config.toml
norm = "groupnorm"
stem = "single"
max_precond_dim = 512
Rows from block 4, named by matrix and row number. Each number is 500 + 40 x the weight over its row's rms, rounded and kept within 0 to 999. All counts start at 0. Numbers have three digits each. After the name is the row's rms in percent of the matrix's.
# mid10: scale 2 3x3 conv (model.blocks.4.mid.1.0.weight, 68x68x3x3), inputs 16-23, a 3x3 kernel for each
mid10.0 094:521575491490554535508455502493532470528566588472456519472572568474426459519552527462539501478469583547453564450492486528448525484512516475460515531511533513597497482487452499474456477479516491574507519507584541527554
mid10.1 104:516410520473422432454478512533410491449448444468420531526454535492485501518520483493432475444467515471445519536553514526500457448462474542452521471465518509438488516591457544545488579538449489467475539495510507448471
mid10.2 097:473467506405550478473520580507501517526497617443481489458571455489569445540432511516508444477517507476487484508503513514520526504493473521493468464476568415584524500444456510536592539590495477524437560492469544500508
mid10.3 106:473483514532502471466491481489474592476539573493558524553502487516553483503513580528462504410456607404546469495509472557495412533484519463470494495472489513531513482505525477591473520484455453478463568484490498499501
mid10.4 112:511544491551497500503524511478540481488501611531524534557506468555518477480529511428467541452467482496454456492470517447508525490463481499523466501527522557493466521487492547507571526492444516562523487512595495496492
mid10.5 099:499643513589551514537497510514517494527519512525576465465471540489512503481476501537481407514485443546468477438445508465497467482483451436522477505539512464448552552521483539481403477432438481511501548492500456467547
mid10.6 101:595572524483498551474535537543480527459582475418474458513529514478489501504479496488474461531515486524461474451509490452492476475559535491542510514518449521499463554495523449465465458525508527461476494486541557429526
mid10.7 095:459459489358441473487486441439543456510491467509473523508517499613526518476541550506486542440527534477500513495484460511477513496503495556543569535494456509502518497549501562538447518470522433439474447461458491567580
mid10.8 094:470515492504466508489492506494487497470526496524525470537533497544533523472505559442504472461475481459469496484469475452521488528513448531429475495520422480501480486526542509536586499478534473454421454485488503502499
mid10.9 110:492476529423534497493500516430553550489509477524516478526507493529495443525437480519442555514478493520552539496517490506520490519490463486591564529598533420528496485468473498492513519460530468520478500494519501499548
mid10.10 108:521516462475514482521515479407524535435546474437515535475509488490523529501476542470478508461469513488482482475490493528518542552520473482573550517561562498477473490483482540465444532520437481501583464486537499505518
mid10.11 106:468499501551564520519523525427584505461534508503512498460477432565534467531498501530545553465501518495505500532491541472494519515462451479559492500518517492554524472482544477485501520568508476527517473532570441571534
mid10.12 099:508469535513489501509495534503513484486464445495509454525488367521594546508542548478460517442463465465494495509524578523523490523519515531449472517472489493438499498453438471465417484529541568472485487431544443442535
mid10.13 096:463524453441514502515503507510525502451454497442495493447435461506451490509487507500469499432475493448448502474531482496484566584639546563555537567475452486503518503535495547527533460463508405527475513502508528568537
mid10.14 092:464474482461414484461443566510607519515503515456460575545509470496452506488472504502617532483593581522475513526481466556502505538553484517513511477484559429433513508569491509518573549547574496486486566539493487605510
mid10.15 094:498461536492497467506502515501450481515461554456564510567471448540518503501546482498467501447477538437501426474445493490469511479525483514490526523451403482512487539461431462487466486485469487510422563503416547547475
mid10.16 094:485568514547534498531533540502502503513449532451526488472456503519477441427491504551499466449518596496503487593516455499503473453488514483494523488518427466516510484484462433497464433444507522547536506522481462536469
mid10.17 099:476497477521516452479468506477482526505501499465437465488559462546487476493504601472500493500476457470450424518425503505526525570520468472489529531474456439553469477522465447480458498562502532518458503497559515543515
mid10.18 101:447496502432516515469570557459493521464504431456474517451501518503495471561486531501447509450521504474466556504461458458470548481449521477497472489506517525476391482452505424517480465543564503517543418542493442512530
mid10.19 100:504379494463429521457582524498444530497612463500542486463478517496485446526500510507494478526452495530488456525464480462515516508490488467449488486497508482471505456545494496528568504482540465444468468459445497471471
mid10.20 102:462492516496513474502495483515538529507477613464475511541513479486510463510458488434455527535503555500552556493490476536455476476453574448455467442554500546492497501469505481538514472554523444440471519470433504470474
mid10.21 088:459436458448449503487540510535488494574532480476556478567480528507489489444496512456560553528582516522544491582523445569516532514517466486442479453535526475505477464455520517533520596556533532482514492454518513542434
mid10.22 118:395509499478520464504483508511527434487510473491489522542453486489502501462466522487482550515496538486463502521544553462500498533485474538505495455536496526545471440444502397507516469572534522427499506478531447546522
mid10.23 099:494508500487630510506528514439522568507376444515443461502473413449446477521481471497420475498480490489484462527477447538475526503520507479477500501516485489525473510509545497467489531425481499552456478526517525500499
mid10.24 109:496498494492563499463527498520474566527483520510524487429520543441558499495489523537511484504499515525447527515452437529482491568492499536498488524493424495410440481534488450489492456448535464578538558554479534566397
mid10.25 091:446500460505546456490422462583512444459549499485478563447472425463467430501479482519501494512478477548460510520502500469505478489466503487517490513470477484489467518514508504468535521539520538494511499488443489545475
mid10.26 095:534514439404482486470513519455457454541576504522501452404531508505485449460474500493533539524483541496464488515533496576478457477505490555456466462467461505547506491463493472512500511510526464519506424413497510507542
mid10.27 107:535522491529549494522435488448514478519474447477554493497442453489604514472543568460451541529469547448553527539460536494463430504490492495455485473561451521540526479525455502497484492499559485517507484441440497494452
mid10.28 090:565533463572531477586548546528465434485503493475530523494496508495511513550575492422534496532518525488492473508532524526516522456522489481469550536545522519547491484525507501429524586583482501576440496552493472508468
mid10.29 096:498505488578402468617545502464459437452463395542523548538538460582575535472556528476471516524498459548533519468549557519491499506575495494482484501496502548461494475470483533497489517461511457412431465426468446519470
mid10.30 122:567562474440513529521455515535515477457504480479453455543587499431464588542450519496493517511467453553462522474471538494494495508468428543530472462445567452379466460442503431481517505500522454524463459549554487463480
mid10.31 101:550454519447454535438484500484488475405523482479485519434495426508512469526554524463485497441468411497491434525485480449485540531541522496512517479459517510525477492497448473518541455521516512458513498498490538542528
mid10.32 099:492517554464520518438446521469530571528541428511513453545489466519448496572487483481610466477582527549539464518503512460420451478507522479472499535462491496456482479523507567515499490428472495498479470558512499485491
mid10.33 100:533566555520540547530471445484494466468501542454531448494522473505583574454532526486530535453436503528605508487450507529536469512453484442551559477441530414504543488440468456520448474512509468497484484498486494464493
mid10.34 094:474467537455443565505580522528587443476476618453600499501558562507464529511505482485482500497508489514480512507442469503512420455476504496484482482430454478512440547472487468499390490480517458467453508452404514472501
mid10.35 100:474481479491561567520473463474538564450495447533470520547511483546560543473547524505584474495512481614488510542511515459437449487490481497510514480463398526620578494436514506546456480524436513497466529521537494465463
mid10.36 088:439520527446539515458496513480528474514468477424488451471499506426535487546445469511595492584519460491415478536471497474538526574537489495490477538502501587595552525551477501523504420486505541531493429467506447458566
mid10.37 089:494453451548496509483492492527502491527532440491482523523498472516468439476558513484479541647510491507502471532532477597505556442515490493486538485544538476480527531458448497486468508435469561511519502463539484505553
mid10.38 101:415552535443498490517513508558591482460530512472532468522400570555530527476555541535485505464468489529482520505482497504459454494473494490547435483521472501527499551567507528497474499452524502483566509510529507542464
mid10.39 107:433507535436495504466520505493531493478526505513508535556493409524495480523508497478509508459560489575650522531571482516482475485460477518432501435408482463495487493512466525496490544525476419428521443469446508493562
mid10.40 098:444454474431476431507530477515492491478461452538452496516494478443477484472461526551481557457520527480494427509496510532483558513549507510493543534506569522469509514517509492458496512516509500472468511520536582548555
mid10.41 091:446488545547567489445454506512500441500497567546482474488451428511413463589503547456498525490536388522504448504515541490576501522428425474488486471543485472438435493521555490519558565499484569526482438484473404427454
mid10.42 111:516464505534462510522422544513463486501439468478440529508516459452481486525490525534468512500479516488432518475455494483470528469501485444492514594452510544486513503497494490484507478586550506493511534480476486447470
mid10.43 106:534496469484504501482535500521456542496510472445543523530512531499479493507476475606503500542636555462503434485467541478510520492540511546486410532476563475539550500529443408463463485491514484458475490508450479478543
mid10.44 095:476472460475459545444468499477544448445563410507460508467469451540492498533486486503466460469492471507538500472554551494524542532528535465490446496516494515480448463520467550448492520477459468477517520499536497537560
mid10.45 093:475460541476481490491535521550490501519516532497522459539494435515463526445508489546532458551432492484521543521494476539494482492450483500581571512548442512446514514488511441484533465538463524493527544504523621572490
mid10.46 098:482512480526516502446561522590562490467515584499503507492534570460446470525420511464553558530515636475511501482492443489491491485511481471583511474469550525460522510506488454484452517491554516507508503487500452520541
mid10.47 101:507532499509489511494439450497522523436478493462406486480483478490484517538561488489519534470448502482450422502519535402419475555493439454490463507410442524509424547507468469460511403497524506479523474473528490476463
mid10.48 099:513500507420498529442530466453528499468441504455518552489468511505489504534462531530540467489450445452471498524494542477527496470599542506465524544496422478465459548515476542487530558465444487513481504409539441459529
mid10.49 102:493507451513548469514498540456522516536476509461502507447494460494506404488503491522515452542489392504481461527427491484479451516501491487462501498492445453531564520493480471525450477466465513486553455480522502488521
mid10.50 091:457461500442460463509452523532485480516564438478515470499480507466458476479459474536501471504513475519556510453540504483519499514429451490470518477479431523496539471524463533585511463575529507513503585535476516528430
mid10.51 098:519483509502442507567540504467434517480547568562496425480506537485509487502487510471534510547525542474485506520461483552472477551550519465453495522497496546541503477541503517526528502469539469500503482552538429529528
mid10.52 103:553588565487477523449503508551514493468447428509492534528472386495386427520505517498412477505574453540555489495456488496502506506509470445491491535534560589534544485443493497473496468507576522501513458434508505528497
mid10.53 107:520504526458489516433535497449441463466475505513516566465449510429546506487488476539483480497517522479488482486471495487494524507558450471511514489483599493473514588538502502445470443397506531459501441522499421423510
mid10.54 095:484431480485497498474499517505470509483481481488451469510481459479489510472441535425498504503568474533527404492501543496523616499558496498509488436457574460487653514434475527477522484490575551622539547519553454531501
mid10.55 100:430437496644655538566587487426412500513523507509576500450409507601610487604601516546523494495537501495470523545504480482523597550468517436477492505517499499442548538534512458454503553477430522501530451570449496576518
mid10.56 095:586541516502539503482518503508447549477515529540472476527581565481512521455409483482449486423508541460482458513507483531456482513499451508500535487492422493552474517491562466515513510451539459527497499508459466522565
mid10.57 103:531564472505562493473427541518570496493466511473503563467466430454470537503442512509463460478429523518436470528571503506547509470463526520513499459594519458466480483499462545400510498557436538505523471481542543436506
mid10.58 098:501460474491462392489400487591516462514490447469442470474538546495509511516557468544499533545475427492438518529467476489491591489539558472550515513509458492474513541485476512444447440507474535546499512486466508455455
mid10.59 108:481563526551453475494471498529455517515525543484553524460479506457496463508532542538470418442438651449592597495547535493496428454462543495455456486437536447546597470520497524389500498443486500508484486511478483477488
mid10.60 094:512431492446504540498484528485491492533507480549467520443407520469543412463459520503473520531544501494416400539525436514490510510515491463547503530523521474587571519536502442415563495481528481477481496544442450472587
mid10.61 101:582476496541509458483439426511468534493451436557449490467544505494546508506569487506495486470529575485512504543468461472500486479517527516543474564491501489566534484435514474444481495438468509475498526469431515545468
mid10.62 109:508594480638517467511503512486565510494527585503483476476463468563500497578579497493458499558447441468585539461523546431466487492429529533465500499474512572535509507463486506483470490525525529531470499467428529436443
mid10.63 098:609493457518537484482479495534386469455528556455537454469488468457464452509524550593482520501559548452534510501501466443475460509544521534538518495558566480540435489458506463446521427467496446469500445477506487522529
mid10.64 105:503515471462475533467476512490495447482536504482524527523574548479456547489409437461518522564565571516544533476501460504532516472484512491501584474528522490512457488451522499505514516458480526543537511511633502443491
mid10.65 101:540536479527513470498554483481475501451537529504504461481529474481450480485459515477486513509436412463467477457445552529490491516531524464593588483563633500521527522456477473493467464457547510626547473582503495545507
mid10.66 096:467521560515470607496593523515522518474472455519502495496432510481497511506486473531561565523501458521435489486557475549595602535538527477516539466542515488530537540552483462515596576507523478518527488541582470496541
mid10.67 097:504460531470516539449530527509503490554523517548533421483525374526498442488499522532430520451511533511462493451485492503483483552515495514497435558564522522583552494456531484474500462438501455485536463482491504541527